python train.py --vocab_size=28 --encoder_norm="rmsnorm" --encoder_register_tokens=8 --text_encoder_norm="layernorm" --eps=1e-06 --decay_fraction=0.2
Rows from block 7 of the image encoder of a small contrastive image-text model, named by matrix and row number. Rows with one number belong to one neuron. Each number is 128 + 32 x the weight over its row's rms, rounded and kept within 0 to 255. All counts start at 0.
After each neuron's rows are labels from the 100 images, of 14848, where the neuron reaches its highest value: "strongest on" is what is common among them. Only what is clearly more common there than usual is listed. The data: rendered dice on a table. In brackets: how many of the 100.
# fc1: MLP up (encoder.blocks.7.mlp.fc1.weight, 384x192), inputs 0-47
# fc2: MLP down (encoder.blocks.7.mlp.fc2.weight, 192x384, transposed), outputs 0-47

fc1.247 [112 121 188 159 134  61  91 144 197 211 110  87 206 139  62  81  99 131  82 133 114 172 166 120  97 115 149 153  91 157 134 147 135  97 136 118  94 145  86 187 105 147 108 142 122 143  78 123]
fc2.247 [131 147 180 127 128  79 100 104 110  68 103 190 136 140 133 146 101 188 147  85 118 141 151 164 129 148 128 115 160 119  53 102  75 152 142 139 136 117 125 129 139 139 124 120 142 137 208 127]
strongest on: dice: three (71); black die (53); brown die (47)

fc1.37 [ 86 124 185 171 159 123 190 141 103 154 142 139 138  97 104 179 115 127 146 104  71 183  98 123 107 157 128 120  57 158 123 129  95 163 185 199  88 100  79 123 164 148 169 107 150 119 126 126]
fc2.37 [ 86 157 148 143  60 132 123 128 149 154  68 105  93 166 110 116 182 137 120 105  78 187 108  74  90  91 147  62 173 160 108 103 118 116 166 136 176  98 112 154 151  95 160 136 121 150 122 180]
strongest on: dice: two (71); orange die (68); black die (54)

fc1.377 [181 162 103 118  90 178 131 172 137 142 102 118 152  67  43 100  87 121 129 157 119  54 153 105  98  89 152 156 178 156 158 139  95  47 141  64 104 161 142 142 130 122 134  99  80  86 171 140]
fc2.377 [112 182 112 137 151  99 118 142  88  94 136 154 162 109 156 120 138 141 115 130 136 122 116  82 146 112 176  84  77 145 112 117 179 112 126 147 145 132 114 105 120  81 129 164 124  96  93 126]
strongest on: dice: three (97); five on top (81); green die (59); three on top (59)

fc1.256 [176 170  79 136 134 129 153 129  83 172 109 151 108 136 105 176 132 128 126  64  95 109  60 155 136 129 124  74 119 105 103 113 188 147 117 121 175  57 147 167 137  93 100 134  81  98 114 146]
fc2.256 [183 119  85 166  74  93 136 119  85 151 114 189 169  94 104 102 109 147 138 199  60 165  67 144  92 189  68 105 165  91 135 126 155 104 120 117 177  93 184 157 103  87 101 138 164 139 110 173]
strongest on: dice: two (100); six on top (76); brown die (65); blue die (41)

fc1.163 [191 104 144 127  82 127 226 133 193 133 106  64 116 160 189 131 161 134 116 115 168 127 125 120 147 114 119 146 126 119 148 113 192 105 167 159 126  67 101 102 112  70 167 152  90  71 161 162]
fc2.163 [ 92 157 103 149 165 117 137  87 144 160 149  83  53 130 137 149  82 122 166 101 147 194 120 106 136  99 144 148 124 153 117 105 142  85 123 137 157 157 126 176 118 134 128  89 123 174 234 136]
strongest on: six on top (99); dice: three (97); four on top (60); orange die (53)

fc1.359 [126 102  98  45 129 168 193 158  93 159 155 156 100 143 147 100  63 123 198 143  85 157 106 126 121 122  64 171 117 161 152 144  99 114 159 190 144 170 118 103 157 152 135 163 150 195  91 102]
fc2.359 [156 151  51  88  92  35 139 160 130  75 138 124 154 154 120 119 145 138 149  98  81 112 214 172 103 119 173 134 102  89 157 118  97 118 125 132 135 115 121 162 164  69 146 116 115 177  83 132]
strongest on: dice: one (87); orange die (50); total: 4 (34)

fc1.2 [187 142  99 149  90 116 155 128  88 174  62 147 119 155 152 108  98 160  98 105 145 122 133 161 105  95 146 171  91  86 114  90 181 188 117  91 134  49  68 144  94 119  89 126 124 113 149 134]
fc2.2 [180 131 131 207 118 155 138 126 103 131  77 111 111 178 101 122 107  58 133 195 160 167 181 149 135 115 136  73  87 139 176 143  85  51 118 173 152 102 110 194 180 151 125 136 123 116 158 115]
strongest on: dice: two (98); black die (63); blue die (51); total: 7 (29)

fc1.235 [142 122 131 102  91 145 159 160  83 140 135 119 107 140 182 144  76 183 178 119  96 115 170 140 146 164 124  96 111 167 101 138 187 142 159 134 150  87 113 186 132 144 108 158  62 144 146 159]
fc2.235 [156 121 145 151 119 163 139  90 166  98 116 122 184 148 154  78 162 127 113 122 170 107  69 115 154  72 141 131 129 110 135 140 130 152 127 129  89 162 147  51 164  93 177  54 151 129 117 101]
strongest on: black die (91); dice: three (89); six on top (75); five on top (72)

fc1.132 [144 100 133 105  80 142 142  96 151 108 125 134 161 164 173 156 139 206 100 143  81 123 160  46 151 135 131 136 117 156 177 163 106 165 197 103 143 172  85 124 123  92 180 122 114 120 129 137]
fc2.132 [119 129  80  71 191 169 171 143 130 119 145  87  96 125 130 118  96 186 157 108 128 161 140 100 130 184 114 112 117  98 113 111 147 108 135 153 126  96  98 114 144 147 101 125  72  99  83 125]
strongest on: five on top (74); total: 8 (27)

fc1.66 [105 121 112  91  55 108 102  74  95 101 165  56 114 206 123 129 120 185 114 126 121 100 121 100 173 103 126 103 130 114 162 167 146 138 132 112 109 147  95 156 129  64 101 122 102 154 176 139]
fc2.66 [ 94 113  88 125 135 160  97 119 173 106 140 149 117  95 141 144  86  74 109 172 160 109 109  91 132 150 145 163  33 105 156 154  91 151 113 151 160 162  67 103 137 127 105 101 158 129 163 118]
strongest on: dice: three (88); blue die (84); two on top (80); orange die (46)

fc1.148 [134 137  76  93 103 137 135 124 124 111  98  96 107 115 140 118 160 146 128 187 146 123 118 154 133 167 111  61 110  59 133 127  92 217 105 150  84 106 156 151 137 143 163 104 111 194  89 129]
fc2.148 [139 123 147 165 112  89 144  68  81 145 196 123 157 128 158  95 124 119  43 121 104  81 109 142 113 124 114 153  34 123  90 174 107 118 108 127  74 169 150 148 122 130 142 103 118 123 229 148]
strongest on: black die (80); yellow die (42)

fc1.11 [109  94 103 146 102 128 117 135 119 112 181 117 127  89 186 195 142 165  77 139  96 131 133 159  91 134 183  99 112 133  95 172 138 140 132 117 143 152 153 125 200 127  97 141 120 154 134 107]
fc2.11 [137 125  90 187 143 138 188 165 141  71  95 142 138  98 100  39 111 159 133 172 122 141 171  90 141 174 123 158 107 138 103  89  91 104  85 190 116  88 196 115 116 155 100 130 101 139 129 111]
strongest on: six on top (99); dice: two (81); red die (36); brown die (35)

fc1.34 [139 116 122 132  92 144  87  88 150  97 131 138 208 172  97 167 106 144 108 147 136  87 159 127 119  95  96 123 152  93 110 148 133 174 125  94  89 123 166 113  71 126 166 170 134 116 155 167]
fc2.34 [100 110 126 107  88  86  77 132 110 156 121 120  45 143 189 158 139 123 131  84 169 121  87 117 144 145 116 108 131 169 139 153 156  92 150 180 118 161  91 201 141 116  81  68 140 106 177 135]
strongest on: six on top (100); dice: three (89); one on top (74); grey die (48)

fc1.242 [146 135 130 147  84  92  85 143 123 117 138  91 123 120 154 109 148 164 150 116 137 111 185  99 182 109  73 151 136 140 152 126 143 199 162 150 150 108 111  88 111 175 125 168 147 144 208 144]
fc2.242 [117 114 123 210 143 142 143  84 147 120 132 123 109 114  96 118 160 122 149 149 159 142 118 134 135 117 115  80  53 110 109  93  70  83  73 145 140  91 140 115 107  95 192 183 105 159  81 137]
strongest on: dice: three (100); purple die (68); brown die (68); two on top (67)

fc1.128 [169  93 129 127 136 146 109  81  88  38 111 101 181 104 156 121 124 171  85  99 158  82  66 150 182  84 131 119 184 122 138 104 177 172 169  95 152 135  95  82 125 106 124  97 132 150 126 151]
fc2.128 [ 73 138 139 109 124  82 162 169 154 214 112 102  65 132 136 113 130 131 144 143 119 137 155 148  81 149 106 140 120 131 134 147 153 100 113 153 161  93 119 182 108 165  90 157  92 155 141  90]
strongest on: dice: one (76); red die (41); purple die (40); total: 2 (40)

fc1.115 [129 106 183 131 108 174  69  67 153  97 137 139 146 175 212 194 150  89  89 115  96 105 104 108 116 125 131 152 178 117 138 173 122 156 158 125 164 124 122 150 115 123 150  79 175 136 171 154]
fc2.115 [128  84 170 168 163 102 186 174 139  75 133  93 113 116 144 126 148 103 121 137 176 161 119 100 136  85 158  83 147 161 105  74 130  88 107 172 106 154 109 141 137 157 177 157  80 161 134 102]
strongest on: five on top (95); total: 5 (60); pink die (42)

fc1.49 [151  97 181 119 147  77 143 154 108 144  84 112 131  63 149 129 159 176 142 147 162  70 148 117 142 168  93 109 157  90 129  74 152 116 116 100 158 114 123 156 141 127 119 122 171 163 128 154]
fc2.49 [185 177  65  97 144 146 150 119  91 130 112  80 100 123 164 119  81  88 110 122 181 132 219 147 169 142 169 158 112 118 224 135 153 170 134 109  74  87 140 126 176 138 122 168  96 182  95 100]
strongest on: six on top (99); pink die (95); total: 6 (53)

fc1.89 [127  75 130 121 114 150 135  40 196 130  97 180 123 172 162 187 124 168 129 133 127  61  74  57 118 121 157 128 147 116 130 132 164 171 114 125 113 195 156 180 123  90 129 148 107 156 116 115]
fc2.89 [119 105 164 137 183  89 178 230 119 126  60 119 100  66  43  97 150  96 103 124  83 167  80 168 147 104 102 120 110 121 126 146 133  98 130 159 156 127 152  67 170 116  88 128 113 120  99  71]
strongest on: five on top (96); six on top (92); yellow die (68); total: 11 (41)

fc1.10 [109 124 103 125  93 125 140 125  92 113 121 123 131 163 137 178 117 145 137  99 161  99 196  57  71 161  90 169 100 215 211  75 115 156 122 184 156 129 144 166 169 137 153 141 121 140 147 142]
fc2.10 [ 69 117  49 141  86 150 155 167  76  88 148 109  97 144 184 131  99 140 152 161 115 151 109 144 111 132 199 114 145  69 144 109  90 128  85 138  88 120 133 129 109 182 169 166 168 109 138 209]
strongest on: dice: three (97); four on top (80); two on top (74); pink die (52)

fc1.333 [137 143 102 136 115  82 102 139 128 200 128 121 121 171 148 125 143  93 158 136 107 132 150  83 136 144  98  95 130 103 105 140 130 194 105 166 174 153 173 158 152 163  91 103 146 145 187 132]
fc2.333 [124  88 153 132 119 145 170  85  74 115 111 177 139 159 112 108 125 141 129 134 105 129 139 120 169  93 144 139 157 126  69 164 118 119 102 130 184 115  83 127 121 152 186  92 113 162 105 119]
strongest on: black die (83); dice: three (80); five on top (74); purple die (44)

fc1.180 [123  86 178 158  80 174  77  94 187 100 127 170 152 155 145 162 147 151 109 133 173  98 116  55 188 129 118 165 177  96 132 143 146 162 196 102 131 171 117 124  96 104 133 121 124 111 166 168]
fc2.180 [ 84 179 126  90 117 100 143 160 116 154 127  96 107 136 131  90  97 135 174 127  35 148 165 119 143 185  62 122  63 137 135  56 138 135 110 199 173 114 165 161 102  91  92 207  76 146 118 117]
strongest on: dice: three (100); three on top (99); pink die (61); white die (42)

fc1.372 [133 143 120  63  87 110 134 117 163 124 176  47 103 132 170 154  71 137 109 151 122 117 159 125 112 129  95 114 128 170  61 114 124 118 143 106 138  99 107 204 172 139 110 161  45 121 143 165]
fc2.372 [ 80  66 176 108  79  99 105  69 115 134 132  97 157 109 183 117 132 163 129 147  94 119 117 180 134 110 112 126 178 166 143 221 197 141 109  89 159 113 104 149  92 194 139 120  76 142 134 125]
strongest on: six on top (100); dice: three (68); yellow die (51); purple die (42)

fc1.149 [134  86  81 134 111 158 125 107 128 113 130 111 193 137 106 162 126 130 131 128 122  84 129 120 134 106 106 109 168 101 122 135 137 170 125  96 131 133 147  89 101 116 136 148 113 130 132 162]
fc2.149 [120 101 166  77 120 115 107  95 114 195  99 121  46 131 173 144 152 133 129 102 133 126 111  90 133 167 124 125 106 145 135 162 170 108 146 172 152 165  81 166 186 112 106  90 139 122 193 129]
strongest on: six on top (100); dice: two (92); grey die (44); total: 7 (31)

fc1.229 [ 73 122 135 111 140 111 221  98 130  77 139  92 128 138 141 177 117 176 133  91 139 116  75 146 134  91 171 130 148 144 129  97 154 159 107 133  73 162  91 147  91 134  91 151  97 143 135 168]
fc2.229 [ 85 132 139 196 172  93 144 217 126  87 129 113 139 119 105  86 163 144  91 128 177 182 122  94 110 142 163 113  67 128  91  59  84 103  83 161 144 127 123  96 103 113 129 118 158 190 209 104]
strongest on: dice: three (99); one on top (74); orange die (51); purple die (50)

fc1.101 [163 154 182 148 116 117 168 148  80 184 136  36 151 134 116 112 143 121 193 104 127 126 157 112 108 128 135 129 140 135 102  94 177 126 130 155 116 163 107 160  97 140  51 128 151 121 178 168]
fc2.101 [141  37 201 134  78 147 130  82 156 145 164 108 179 158  89 137 120 127 108 158 106 163 158  97  95 133 157 162 102 150 106  87 121  95  95  63 105  52 125 160  83 136  71  64 195 113 144 132]
strongest on: dice: two (89); purple die (86)

fc1.167 [155 111  99  93 170 140 107 145  62 134  97 122 103  92 125 173 140 136 151 190  99  45 132 147 157 120 169 209 148 158 166 174 175 210 147 120 107 138  71 128 173 128 172  97 151 169 127 160]
fc2.167 [159 174 158 173 155 147 120  80  83 153 111 108 129 214 123 164 123 171  78 174 124 179 161 140  85 136 117 167 117  99 156 104 112 150 174 184 175 106  91 148 158 146 159 167 115 180 147 131]
strongest on: five on top (87); dice: two (78); orange die (53); black die (50)

fc1.134 [192 149 182  81  59 124 149 153 194 166 152  97 124 148 188 172 147 124 102 110 139 111  70 138 150 188 145 102 140 109 172 120 159 135 191 105 111 115  74 115  69  45 172 103 132  93 162  98]
fc2.134 [ 85  82 119 140 134 126  96  66 121 148 110 139 137 120 107 138  63 152 189 127  90 122 161  89 137  80  85 145  95 150 121 187 102 118 140 117 165 153 144 168 132 196 110 120 104 152 153 203]
strongest on: six on top (100); three on top (71); dice: two (69); total: 9 (54)